config.yaml
vocab_size: 54
encoder_norm: "rmsnorm"
encoder_activation: "gelu"
encoder_inner_norm: false
decoder_norm: "layernorm"
adamw_lr_other_params: 0.001
adamw_weight_decay_other_params: 0
Rows from block 5 of the image encoder of a small image captioner, named by matrix and row number. Rows with one number belong to one neuron. Each number is 128 + 24 x the weight over its row's rms, rounded and kept within 0 to 255. All counts start at 0. After the name is the row's rms in percent of the matrix's.
Before each neuron's rows are labels from the 100 images, of 14976, where the neuron reaches its highest value: "colour at peak" is the nearest of a few named colours to the mean colour under the peak. Only what is clearly more common there than usual is listed. The data: small renderings of single solids in any pose.
# fc1: MLP up (encoder.blocks.5.mlp.fc1.weight, 1152x192), inputs 0-63
# fc2: MLP down (encoder.blocks.5.mlp.fc2.weight, 192x1152, transposed), outputs 0-63

colour at peak: white
fc1.727 127 [124 114 144 122 145 138 139 140 103 111  95 137 108  70 134 119 145 106  71 106 163 180 104 109  84 116  96 128 157 109 137 119 123 100 137 102  94 130 133 120 128 146 162 122 123 127 134 105 145 115 113 125 127 148 118  81 123 117  76  97 129 112 111  97]
fc2.727 122 [173 122 104 126 133 104 121 101 131 107 164 116 167 133 138  88 132 128 103 157 116 135 141 104 167 137 136 103 147 114 183 105  94 118 191  96 145 104 148 142 171 158 118  78 113 169 132 173 122 157 161 123 125 136  82  93 136 128 119  88 141 111 129 111]

colour at peak: purple
fc1.592 099 [133 166 118 139 120 147 107  67 120 112 119 157 121 109 143 154 131  98  91 140 137 100 112 144 148 116 145 132  71  88 161 127  83 134 118 103  86  94 146 141 152 108 112 127 176 142 142 130 122 121 127 117 126 124 109 117 153 144 120 130 108 158 131 111]
fc2.592 104 [127 131 165 123 113 162 141 172 158 150 108 100 140 147 117 110 101 166 161 137 129 114 120 117 111 128 129 146 174 124  93 142 153 158 115 135 149 169  95 124  98 121 146 135 123 104 120 120 119  98 116 127 144 131 124 169 111 120 163 130 134  95 135 142]

colour at peak: pink
fc1.176 111 [102 109 101 112 133 119  75 116 112  66 128 128 134 126 136 138  87 117 132  94 174 143 189 126 131 134  76 125 127 172 155 138 121 137  86 105 114 124  65 158 116 151 155 127 127 134 136 114 134 155 137 151 142 132 142 114 110 143 111 134 107 126 147  59]
fc2.176 113 [138 109 115 165 113 110 163 140 119 139 105  95 122 103 109 143 155 123 166 124 105  88 138 113 122 148 164 182 127 122 103 131 124 131  89 130 163 119 164 107 138 137  93 161 100 106 140 109 128 136 125 131 153 129 139 130 157 110 153 109 146 160  85 162]

colour at peak: cyan
fc1.29 106 [ 99 153 101 158 161 131 112  90 151 115 142 102  99 106 120  65 111 153 126 105 134 150 105 112 105 149 136 150  93 138 133 106 145  56 143 141 112 122 139 155 132 133 143 113 114 130 174 152 147 110 123 126 136 177  76 131 103  95  94 116  98 179  94 117]
fc2.29 106 [112 136 123 140 127 135 141 156 162 120 119 152 146 113 163  96 180 118 122 114 124  84 163 114 158  93  66 120 133  81 157 143 115 139 123 108 126 163 118 140 146 126 131  96 146 136 115 126 143 148 137  92 169 155 149 120 116 133 109 123 156 171 151 158]

colour at peak: cyan; green
fc1.240 121 [135 106 151 116 145 156 103 128 125  85 113 122 106 171  99 138 124 130 168 114 126 118  89 127  81 129 134  96  98 156 160 146 104 146 178 117 155 126 165 141 132 153 124 137 157 184 123 160 104 164 137 103 123 149 139 138 114 116 144 106 114 153  97 112]
fc2.240 130 [131  97 133 161 126  87 100 143  93 162 129 143 157 151 108 140 135 107 119 110 130 106 122 122 102 129  84 145 170 114 108 153 158  94 116 125 130 102 118 113 123 125 144 144 177 122 123 134 170 109 109 132 122 130  97 141 125 167 136 144 106 136 138 116]

colour at peak: red
fc1.373 089 [115  82 152 118 122 141 127 157 127 119 179 134 127 126 114 131  94 111 129 154 146 107 131 147 127 148 131 128 165 126 101 163 131 105 151 112 102  72 162 159 138 126  91 158 136 123 121  65 109 117 100 141 136 103 146 188 142 104 139 153 119 104 124 122]
fc2.373 095 [108 151 136 104  98 118 155 138 100 131 147 135 155 128 118 169  93 105 159  79 130 142 144 125 138 133 146 136 116 196 137 136 142 109  97 165 146 106 123 123 131 111 135 114 139 124 148 156 125 119 122  94 125 143 125 132  83 149 138 115 100 184 116  85]

colour at peak: black
fc1.620 098 [132 148  87 118 109 173 102 117 169 161 105  93 146 134 130 141 142 132 134 137 148  92 139 117 138 119 122  65 146 162 126  96 147 129 119 135 155 140 131 115 143 122 151 127 156 132 140 106 110 140 137 155 109 109 128  88 127 156 100 117 145 142 125 138]
fc2.620 103 [146 108 102 131  98  88 139 126  99 133 128 142  74 145 164 129 143 134  88  65  77 147 134  91 102 121 160 152 111 122 117 131 133 129 145 104 150 128 138 111 136 142  95 154 125 100 124 156 129 126 153 133 112 118 127  89 142 124 131 180 109 151 121 193]

colour at peak: grey
fc1.433 084 [100 173  97 151 150  91  75 133 160 108 142 150 100 180 170 186  82 146 107 104  93  96 115 147 120 127 103 148 120 121 123 149  91 115 123  78 126 132 108 104 141 146 162 143 143 142 107 112 115 144  95  96 163 131 150 117 131 139 128 165 109 136 130 123]
fc2.433 085 [133 110 146 104 123 165 128 123 153 170 144  92 140 107 117 110 150  88 163 143 143 115 141 142 123 126 141 120 120 122 120 129 146 147 125 107 129 121 151 123  62 145 119  92  96 163 146 183 104  97 122 170 121  94 128 140 133 153 110 116 142 144 126 141]

colour at peak: white; pink
fc1.676 089 [ 78 129 118 122 135 124 128 127 135 122 131 165 109 162 155 168 139  98 107 134 123 135 127 116 134 178 185 108 155 114 115 138 120 120 133 100  96 141 171 118 116 129 116 119 161  92 101 116 104 132 144 124 183 131 148 137 135  86 112 126  73 111 108  98]
fc2.676 098 [108 114 152 134 162 158 168 133 126 144 112 115 192 131 131 102 103 141 120 167 153 130 157 131  98 130 134 158  91 130 132 107 118 147 140 120 181 151 116 114 161 152 135 144 127 113 184 112 108 146  91 116  75 133 100 118 108 117 114 135 116 113 138 163]

colour at peak: blue
fc1.662 080 [109 138 128 131  98 121 147 154 103 102 107 172 124 126  95 141 114 101 136 121 171 114 121 124  92 141 116 135 116 135 127 105 171 114 116 155 129 135 124 147 153 109 123 120 164 127 143 129 113 134 127 115 137 133 103 185 156 136 126 169 110 168 131 145]
fc2.662 081 [120 123 139 113 192 151 154 144 123 124 164  94 116 175 134 195 157 117  98 125 121 146 143 106 123 148 117 104 131 105 150 177 139  82 123 148 160 158 144 148 157 110  92  91 100 139 140 125 136 108  87 156 130 136 150  95 114 128 147 125  93 124 112 126]

colour at peak: brown
fc1.499 139 [136 139 110 127 109 135  96 138  81 149 144 154 131 175 141 136  95 103 120 100 142  82 129 132 156 147 119 132 148 120 145 145 109 162 177 121 119 100 140 175 117  90 112 149 160 126 142 122  69  92 132 102 130 147 116 162 137 146 114 110 122 136 118 147]
fc2.499 134 [122 108 144 123 124 141 128 107 155 169 115 121 114 105 124 147 128  46 156 112 104 113 122 103 107  94 128  76 108 133 115 109 121  99 109 104  77 147 119 151 130 162 144 127 173 140 148 133 177 157 163 149 100 139 181 109 125  98 131 151 124 148 163 134]

colour at peak: purple
fc1.667 059 [168 166 175 136 118 107 122 140 131 158 140 105 123  98 146 107 156  88 121 140 115 155 107 173 108 180 108 110 137 149 134  95 111 163 107 120 124 107 126 136 127 138 147 134 120 124 126 134 103  90 105 122 103 130 131 103 114 113 121 139 131 133  82 104]
fc2.667 066 [147 115 123 125 134 133 135 137  99  95 108  95 126 125 142 150 110 128 128 129 138  85 155 117 118 126 146 174 111 178 121 143 137 121 107 159 141 130 100  95 149  62 136 148 148 116 106 128 151 102 100 164  64 135 132 134 116 118  99 140 167 125 154 106]

colour at peak: pink
fc1.572 084 [ 83 122 148 110 166 112 161 153 112 177 109 151 105 113 113 161 113 115 135 155 138 130 121 142 135 120 123 110 162 137 113 107  94 109 117 146 123 135 156 154 103 146  91 146 152 107 145 158 142 138 168  88 139 132 123 110 132 109 115 139 146 140 127 150]
fc2.572 079 [160 128 151 158 179 144 136 139 160  77 100  90 144 115 127 125 133 154  93 180 111  82 123 140 165 125 158 130 101 148 153 131 120 153 177 147 168 133 137 122 121 121 110 117  96 123 162 133 120 155  99 157 135 157 146 122 114 127 119 139 135 139 174 127]

colour at peak: red
fc1.417 075 [135 111 151 174 134 112 151  93 137  93 140 181  79 124 117 113 174 136 121 134 126 154 125 113 126 157 107  97 116  86 106 149 108 110 105 109 125 116 121 114 129 154 104 113 115 154 136 116 126 151 105 105 160 119 138 129 144 120 130 128 113 130 149 100]
fc2.417 077 [122  99 119 102 126 143 131 173 151 144 118 110 148 117  90 127 106 130 103 152  95 120 127 115 131 120 141  97 129 147 120 142 145 162 127 137 127 148 109 131  85 139 128 133 149  90 125 112 136 163 131  95  87 132 175 164  93 148  95 114 130 145 129 131]

colour at peak: green
fc1.713 108 [145 115 148 130 165 122 131 106 107 103 149 122 108 101 122 108  84 113 170 108 158 125 163 106 133 136 113 142 165 125 138 147 138  95 138 139 157 147 106 137 184 119 179 110  90 113 126 112 119 106 156 126  97 123 139 184 141 108 146 150 153 139 118 121]
fc2.713 110 [143 128 135 128 133 131 129 129 151 134  97 106 118 140 118 104 125 100 117 123 173 125 109 162 128  98 114 108  90 148 126 136 154 135 130 128  71 161 122 130 126 123 115 116 110 137 125  99 127 101 124  66 154 159 114  97 137 121 152 119 104 122 145 138]

colour at peak: blue; green
fc1.750 084 [121 142  85 105 136 127 148 131 157  91 112 156 106 140  97 131 109  91 157  88 102 140 191 136 126 120 135 130  76 160  82 164  90 154 161 168 154 110 142 108 166  89  97 123 158 115 119 130 120 104 134 127 115 139 153 120 126 107 100 151 111 144 143 104]
fc2.750 086 [126  85 161 129 108  68 144 132  76 120 139 100 120 113 146 116 127 159 122 126 149 106 124 141  92 117 150 150 162 102 185 142 154  93 131 148 138 157 125 140 137 105 114 115 178 122 111 148 107 147 112 115 128 139 136 121 112 143 162 146 132 102 126 153]

colour at peak: yellow
fc1.600 075 [123 111 156 141 130 149 145 158 150 130 101 166 124 120 118 132  97 166 161 117 120 117 127  86 103 116  95 118 110 101 117 103 144 109 137 139 109  86 169 115 134 152 121 196 116 120 134 167 134 113 116 134 111 174 142 115 144 120 175  99  97 137 117 124]
fc2.600 076 [ 87 151 124 142 158 148  96 102 100 107 146  70 104 152 168 108 156  65  99 107 157 164 142 108 161 109 103 109 121 137 101  94 153 162  93 118 135 162 111 141 125 117 115 142 130 117 116 115 133 128 189 139 161 160 106 141 135 111  88 167 153 117 136 146]

colour at peak: black
fc1.648 144 [126 152  70 116 162 138  97 117 122 163 171 133 136 148 121 173 123 157 107 142  85 132 124 120 161 117 150 136  94 135 175 151 166 109 106 102 139 121 143 104 112 108 127 153 149 132 132 180 147 133  65 123 127 163 111 155 128 137 141 132 149 110 157 102]
fc2.648 135 [127  97 146 146 128 151 135 150 101 120 104 156 166 150 125 119 155 192 135 103 131  91 141 116 141  93 124 138 128 151 141 132 135 126 156 135  79 154 157  94 176 134 133 112 128 140 111 110  97 144 177 134 107  68  89 163 116 165 144  79 123 145 137  99]

colour at peak: black
fc1.251 127 [133  85  95  80 159 131 141  89 153 142  99 117 124 104 156 108 121 117 116 156 128 106 138 147 137 118 125 134 105 121  67 144 127 120 143  76 152 127 133 101  98  84 159 143  79 138  90 178 118 139 116  99  89 154 135 116 136 141 142 167  98 146 115 119]
fc2.251 131 [117 113  68 173 123 114 173 121 138 134  92 146 102 119 164 153  90 141  92 137 137 179 146 127  69 122 141 110 126  94 123 130 113 147 104 155 138 132 119  74 139 111 111 154 131 128 128  88 120 116 144 129 185 145  97 113 115 123 105 106 138 145 126 193]

colour at peak: white
fc1.310 096 [141 153 124 116 113 116 131 108 164 129 161 144  94 114 122 171 139 110  99 136 126  86 131 162 124 126 140 155  81 136 192 122 149  98 193 116  65 110 128 109 130 145  89 139 114 117 114 128  97 140 144 115 142 137  72 115 155 131 109 145 116 138 135 143]
fc2.310 093 [129 126 201 120 117 112 129 117  95 130 100 114 150 122 113  83 132 103  95  80 107 177 135 163 130 137 154  95 136 134 142 137 138 146 111 113 157 141 134 133 158  85 173  96 147 163 166 123 148 106  93 138 123 123 131 115  91 156 150 123 165 132 165 107]

colour at peak: blue; green
fc1.105 102 [124  85 145 134 116  84 150 149 133 111 148  79 125 114 132 142 127 138 158  94 133  57 118 125 128  71 134  67 106 125 158 132 133 112 156 169 142 133 148 123 123 126 157  87 143 128 161 102 123 133 101 127 159 122 126 134 114 128 148 116 127  82 104 127]
fc2.105 103 [119 139 181 103 136 121 141 136 152 111 140 148 143 113 188 134 149 121 124 142 109 182 146 152  87 155 126 159 155 151 116 127 127 113 104 116 118 106 131 117 169 130 162 126 135 149 134 134  86 143 169 132 121 136 131 102 142 104 137 157 101 153 121 105]

colour at peak: blue
fc1.422 095 [ 91 139 109 158  82 152 145 149 116 158 132 131 146 141 150  91 108 130 141 157 163 103 112 123 124 133 110 102 100 123 157 158 163 147 113 144 122 135 111 137 126 124 102  93 150  90 107 111  78 165 106 115 122 148 163 127 121 149 122 102  77  89 127 164]
fc2.422 096 [147 149 149  90 149 139 134 113 146 105 121 153 122 113 113 171 129 128 102 135 122 111 131 167 118 108 130 171 168 113 114 110  77 125 144 116 151 122 120 115 141 124 138  99 117 117 145 145 143 116 102 141 111 130 149 115 126 104 133 126 121 153 162 105]

colour at peak: purple
fc1.537 085 [125 135  97 119 138 169 113 113 160 113 126 136  91  82 140  87 150 136 107 122 113 139  80 129 132 143  96 123 122 165 132  75 113 144 119 133 115 120 136 152 150  77 160 114 147 114 128 111  87 130 136  96  90 114 158 185 167 145 131 136 121 155  99 117]
fc2.537 078 [168  72 144  91 142 127 167 159 137 120 135 126 157 101 130 161 103 122 153 158 163 158 105 142 106  95 157 119 148 143 123 184 121  98 147 115 119 114 165 151  99 124 161  94 183 153 119 136 174  94 143 115 164 125 149 137 128 144 117 133 149  72 134 106]

colour at peak: purple
fc1.599 090 [ 92 145 117 138 126 102 135 133 182 168 102 121 101 168 112 138 144 124 129 142 106 140  92 113 120 144 107 130 120 175 132 125  90 133  82 153 127 127 176 141 104 141 144 157 145  78 124 144 107 154 151 142 129 126 140 129 112 110 124 108 167 115 103 120]
fc2.599 102 [166 159 105 142 137  91 112  90 127 162 151 107 105 139 153 140 108 148 148 131 171 126 112 118 118 110 141  83 155 150 125 119 131 109 153  95 162 123  94 136 126  99 136 124 149 125 121 157  90 116 124 118 112 157 162 125 157 108 116 104 139 120 153 161]

colour at peak: yellow
fc1.478 111 [142 168 109  77 154 114 166  94 103 132 126 139 134 126 111 150 164 142 126 146 137 140  75 134 131 174 103 176 104 161 137 156 143 125 115 159 146 132 146 143 150 147 118 112 123 144  89 118 144 130 150  95 103 134 120 149 109 140 130 179  95 138 117 113]
fc2.478 111 [113  95 153 133 113 135 135 137 136 155 106 116 133 107 149  87 125  85 119 131 152 135 154 164 143 126 165 118 125  69 181 127 122  97 134 140 104 116 129 128  97 155 133 157 143 100 130  84 165  88  85 132 156 106 137 130 174 138 150  90 128 125  84 101]

colour at peak: brown
fc1.227 071 [107 107 109 138 112 139 150 149  85 167 141 151 160 150  91 134 120 120 143 109 155 130 152  82 106 111 120 166  79 127 112 128 143 138 125  72  80 113 139 135 139 112  61 151 126 146 103 115  96 129  97  88 142 160 107 120 125 125 130 128 148 119 115 134]
fc2.227 070 [129 133 144 120 160 127 124 156 155 148 109 115 122 136 142 115 133 117 120 127 124 137 131 155 145 110 145 124 185 172 133 129 127 161 140 137 153 156 135 140 100 176 137 119 122 114 137 136 138 147 134 141  96 127 199 127 127  97 117 105 128 119 154  93]

colour at peak: cyan; white
fc1.181 109 [160 121 158  97 114 118 153 134 121 144 143 125  90 175 120 109 147  92 105 142 157  89 195 130 115 117  73 117 109 136 124 144 115 109 130  97 118 168  76 147 156 141 145  80 120 133 141 153 106 109 116  92  94 140 143 109 142 134 160  77 143 119  94 154]
fc2.181 106 [119 125 129 148  99 138 165 122 163  90 169  97 178 114  95 133 139 159 148 149 139 111  85  93 144 124 130 161 162 111 120 120  99 113  79 130  91  74 136 120 175 125 127 150 122 110  97 115  74 126 114 140 116 117 101 114 134 157  97 131 111 112 170 113]

colour at peak: purple
fc1.146 109 [139 159 129 149 132 161  84 163 140 137 142 134 156 131 101 129 129 165 156 128 105 132  96  82 122 125 156 141 151 131 128 131 122  79 109 124 133 121 158 126 114 114  73 100 135 158 117 127 122 146 147 109 128 134 156 179 172 101 124 156 124 112 122 130]
fc2.146 110 [111 134 139 108 102  96 137 116  94 109  92 122 130  82 121 143 135 120 122 122 157 150 137 168 111 121 138 110  95 141 145 121 172 139 162 160 117  90 156 157 104 182 172 157 149  97 130 206 125 103 124 145 151 140  90 150 132 143 147 107  98  90 153 117]

colour at peak: cyan
fc1.571 115 [141 144 111  88 116  98 115 157 168 122 135 147  93  89 144  92 156 124 153 115 151 117 124 145 114 120  63 149  87 109 111 114 172 146  78 155 104 140 125 139 138 155 146 100 158 122 152 115 158 100 135 112 164 141  78 137 139 131  91 172 140  99 118 100]
fc2.571 122 [ 97  99 132 112  85 135 123 113 158  99 142 189 157 129 146 118 127 151 147 177 111 150 116  71 140 129 156 134 144 126 127 154 127 101 116 148 124 135 131 149 146 133  78 103 151 111 118 107 126 159 114 125 120 124 110  89 151 110 124 109 143 135 173 115]

colour at peak: pink; white
fc1.754 100 [151 157 158 150  91 104 140 128 121 119 168  93 127 106 102 123 111 144 112 130 113 167 125 128 125  99 171 137 121  82 117 108 134 150 105 142 117 171 156  90  97 141 134 131  94 141 153 136 118 182 185 105 141 129 145  99 149 145 110 148 149 132 124 126]
fc2.754 111 [127  96 155 129 168 126  92 176 162 148 124 118 119 165  47 121 152 136 119 130 140 118 164 113  85 149 119 117 121 159 106 148 131 118 130 116 146  88 137 142  93 130 157 130 152 126 146 125 129 103 132 154 135 109 143 113 122 104 145 101 149 129  91 134]

colour at peak: brown
fc1.481 094 [153 102 139 138 111 128 122 129 118 156  96 122  82  71  95  74 118  98  95 124 132  86 146 113 115 124 144 104 120 129 127 146 130 184 143 124 120 160 148 148 180  97 112 140 144 112 132 132 140 125 138 111 135 107 114 161 137 126 129  91  88 142  98 123]
fc2.481 101 [110 146 101 157 129 165 143 143  95  80 121 144 106 145 173 133 134 113 144  83 116 175  93 107 157 110 145 102 108 112 118 151 120 131 100 130 125 105 127 114 125 125 142 106 146 120 112 173 128 123 100 179 163 156 101 143 111 168 160 144 124 134 107 116]

colour at peak: pink
fc1.509 093 [154 170 138  97 137 186 160 131  99 159 150 124 114 144 105 131 133 132  99 124 107 190 116 114 136 130 152  96 138 138 120 146 141  88 149 108 138 146 111 134 126 145 149 147 120 139 197 130 113 113 137 106  88  99 144 169 164 100 141 139 133 120 100 129]
fc2.509 102 [122  96 116 159 116 127 105 108 150 138 124 138 108 131 141 127 152 100 136  95 164 104 143 112 125 105 138 166 184 129 138  99 129 138 152  99 124 151 160 145 130 133 136 104 154 117 105 131 125 180 102 156 135 151 141 137 154 129 139 154 118 110 133 120]

colour at peak: black
fc1.254 065 [135 118 129 125 143  91 169 119 124  99 143 162 141 101 143 136 118  83 150  75 142 116 145  99 143 165 154 131 198  97 139 140 161 124 124 118 151 127 126 127 145 143 134 113 134 113 152 118 148 139 125 137 116 121 113 112  99 138 158 115 145 107 122 117]
fc2.254 062 [157 139 114 127 133 150  99 124 123 129 133  92  95 169 105 126 173 148 135 121 143  69 128 142 112 112 129 168 109 195  97 139 138 160  99 153  85 100 148 127  70 121 106 117  81 161 131 143 110 136  68 131 163 145 142  90 116 106  99 183 151 152 173 113]

colour at peak: green
fc1.635 084 [130  70 138 130 161 149 122 123 164 124 125 128  88 154 101  99 110 135 153 124 146 116 173 143 154 128 115 102 139 156 159 144 116 125 126  98 126 100 147 141 131 187 154 122 132  94  84 156 172 102 140  96 145 125 103 105 131 122 137 139 149 134 154  77]
fc2.635 081 [126 134 156 155 103 119  93 138 113 152 121 132 176  92 139 158 183  83 147 112 122 117 102 141 107  89 111 102 122 139 135 104 129 162 115 150 129 146 122 135 148 105 118  81 133 161 159 166 123 135 147 130  90 145 168 152 120 126 120 122 105 165  87 161]

colour at peak: brown
fc1.709 086 [106  95 139 100 131 109 146 101 165  93 159 109  98  86 150 126 128 130 122 130 134 131 114 117 123 128 113 123 140 129 114  92 123 139 135 136 115 150 106 114 122 158 138 176 134 173 187 120 128 151 167 112 173 107 170 149 103 129 125 123 131 134 136 114]
fc2.709 074 [120 124 102 146 141 154 105  99 120 137 117 116 118 192 101 108 127 128 146 154 112 110 101 111  77 117 123 148 156 147  96 188 121 132 122 136 131 140 131 138  77 123 108 124 152  99 112  98 135 107  78 101 114 140 106 108 168 105 151 141 119 122 148 123]

colour at peak: black
fc1.628 102 [182 147 151 116  77 136 116 141 126  99 117 139 144 116 134 158 152 119 103 102 113 121  97 120 154 151 138  93  88 122 106 125 130 129 150 143  96 143 162 117 139 127 138 175 157 146 115 111  81 134 143 157 177  95 132 121 168  84 129 117 119 116  91 133]
fc2.628 113 [ 97 118 140  90 148 139 101 104 159 152 170  82 127 136 121 117 106 129 158  97  86 127 133 145 109 147 141 141 137 111 155 124 111 133 136 155 148 114 124 143 129 156 146 121 165 150 152 168 157 150 114  85 116 179 131 124  84 153 102 100 132 115 160 126]

colour at peak: red
fc1.224 108 [141 137 123 128 157 118 154 149 147  92 194 134 142 136 134 124 148 113 140 149 148 164 140 187 103 111 109 131 114 126 117 131 138 146  77 129 140 125 173 145 102 119 124 114 124 111 167 160 141 116 162 143 148  90 172 119 108 120 140 142  99 140 120 172]
fc2.224 101 [ 94 123 156 143  74 144 133  95  90 145 160 177 146 146 126 136 121 112 110 125 106 115 140 106 115 132 111 137 152 152 113 100 130 118 180 126 130 109  90 120 139 124 106 127 132 131 125 101 152 184 136 141  97 189 100 124 159 125  96 135 115 141 115 111]

colour at peak: blue
fc1.539 067 [129 135 113 140  85 154 141 129 118 139 140 135 146  90 134 138 109  87 148 153  90 128 110 133 139 133 112  91  98 165 118 147 164 120 136 123 101 114 108 173 151 127 141 105 102 113 145 100 106 155 127 114  71 140 125 197 139 136 153  88 120  94  99 124]
fc2.539 071 [157 115 124 143 125 113  94 144 132 119 126  67 109 126 121 142 139 150 116  81  89 149  97 141 158 125 143 189 165 128 131 139 121 120 133 123 111 142 135  84 120 131  76  90 145 104 163 146 136  82 126 111 135 105 148 138 119 142 130 130 125  94 154 136]

colour at peak: white
fc1.48 072 [130 140  99 162 150  96 127 135 138 180 159 110 158 169 113 131 144 131  96 110 126 122 131 134 124 134 139 139 107 128 171 112 155  98  82 137 119 150 170 129 147 145 109 135 143 115 138  87 164 142 144  97  93 174 167 120 107  96  78 127 137 124  94 124]
fc2.48 072 [142 124 146 143  99 140 120 116 141 100 110 140 141  89 175 101 106 110 161 114 142 165 101 126 129 130 130 156 148 111  91 169 107 104 117 158 124 126 122 137 171 112 155 117 126 157 112 157 134  95  93 192 126 102  83 149 122 143 122 138 138 123 145 135]

colour at peak: purple
fc1.12 131 [170 101 118 133 124 135 143 141 137 100 186 155 156 121 161  93 112 124 130  98 167 126 133 113 120 143 128 172 108 141 111 126 117 145  93  96 102 152 137 154 165 141 137 126 136 118 136 111 121  92 156 124  92 111 169 135 150 114 110 143 132 160 123 131]
fc2.12 128 [156 125 127 162 128  97 143  83 159 148  99  89 151 105 109 139 136 146 125 156  85 113 131 148 150  77  96 151 146 141 108 103 115 127 137 150 136  67  81 114 120 105 109 113 140 152 138 134  95 138 131 100 109 158 114 110 116 177 157 163 136  81 109 158]

colour at peak: black; green
fc1.208 117 [124 203 143 111 162 134 113 170 121 130 209 131 124 136 145 138 109 106 152 119 134 104 108 130 120 150 107 145 108 115 145 141 128 139 156 158  90 130 135 131 127 137 117  92 135 140 128 145  95 144  92 143 159 111 162 124  89 124 131 118 144 155 127  90]
fc2.208 120 [126 120 134 112 118 141 103 126 108 150 122 114 131 137 144 103 120 113 114 148 123 144 144  87 148 116 151 120 136 114 124 134 148 109 112 159  99 117 128 134 161 108 128 131 143  92 121 141 115 157 180 127  93 121 125 150 117 146 150  91 129  80 111  94]

colour at peak: grey
fc1.222 107 [141 113  65 132  91 114 138 153  98 128 102  84  93 143 150 104 123  97 187 121 144 113 191 109 145 141 110 134 148 132 123 134 153 112 132 126 126 118 156 127 140  91 119 132 179 127 128 180 143 100 120 122  95 122 186 136 139 102 111 170 147 144 126 102]
fc2.222 108 [ 86 128 143 119 130 116 124 111 112 172 120 122 124 105  94 165 143 100 105 141 136 124 144 149 121 134 142 152 128 123 154 104  88  92 114 165 128 123 136 104 143 139 108  96 129 136 146 139  96 165 151 143 152 162 175 152 114 139 132 102 106 128 100 111]

colour at peak: pink
fc1.472 094 [136 100 126 174  95 139 120 110 166 107 121 150 135 138 155 161 107 138  96 143 153 162 181 118 165 115 110 132 109 104 106 158  70 130 138 122 173 166 126 109 131 117 118 138 153 143 118 135 100 118 126 135 144 128 170 107 123 160 138 171 154 146 129 128]
fc2.472 093 [ 92 113 104 124 150 108 127 154 115 149 156 150 115 125 162 126 151 136 161 106 103 147 131 159 120 121 107 129 151 116 151 104 129 103 155 117 116 141 123 103 123 164 138 119 124 120 131 137  85 159 102 114 138 122 103 171 162 140 133 116 120 164 114 156]

colour at peak: purple
fc1.202 134 [158 139  84 140 127 127 131 129  92  90 128 126 155 117 121 136 155 115 126 155  84 163 106 148 167 142 125 111 102 154  96 105 126  98 125 136 121  98 144 111 100 161  98 123 145 154 144 149 106 124 174 141  84 149 122 156 116  99 163 143 125 152 122  91]
fc2.202 132 [158  84 142 103 145 115 120 123 170 122 105 102 152 104 109 137 106 133 129 149 145 148 143  83 128 142 146 130 141  91 147 118 147 149 113 100 103  93 127 141 152 151 141 106 174 126 142 104 163 132 110 102 155 135 124 144 132 160 140  98 138 135 127 113]

colour at peak: pink
fc1.555 111 [ 86 151  89  76 113 132 129 126 109 114 182 143 123 122 111 135 163 144 137 133 154 108  92 136 103 125 124 153 102  93 107 111 154 131 133 163 119 137 140 129 176 159 116 126 136 163 153 113 146 132 144  59 155  94 131  79 129 124  96  98 114  93  92 143]
fc2.555 126 [123  91 104 111 119 154 116 109 180 122  93 121 136 117 146  97 103 169 126 113  88  90 102  91 127 111  72 142 150 129 113 108 121 106 101 124 117 140 158 111 119 123 126  93 105 174 139 125  86 157 124 162 129 142 118 106 156  98 135 105 143 173 158 101]

colour at peak: cyan
fc1.390 087 [109 171  93 109  66 114 149 101 123 125 169 156 127 113 144 131 146  90 108 135 124 112 126 100 134 120 123 118 134  79  91 126 135 109 131 129 137 166 175 118 127 103 144 164 127 156 154 131 129 113 110 153 187  75 127  96 105 110 163 124 121 186 151 116]
fc2.390 099 [ 68  93 165 128  82 127  75 102 132 103 124 108 152 135 156 132 182 166 146 140 144 167 131 143  93 120 129 136 111 104 146  90 140  98 117 116 116 136 117  66 127 140 124  96 105 123 132 138  97 157 145 151 109 146 122 140 120 130 103 179 128 119 155 143]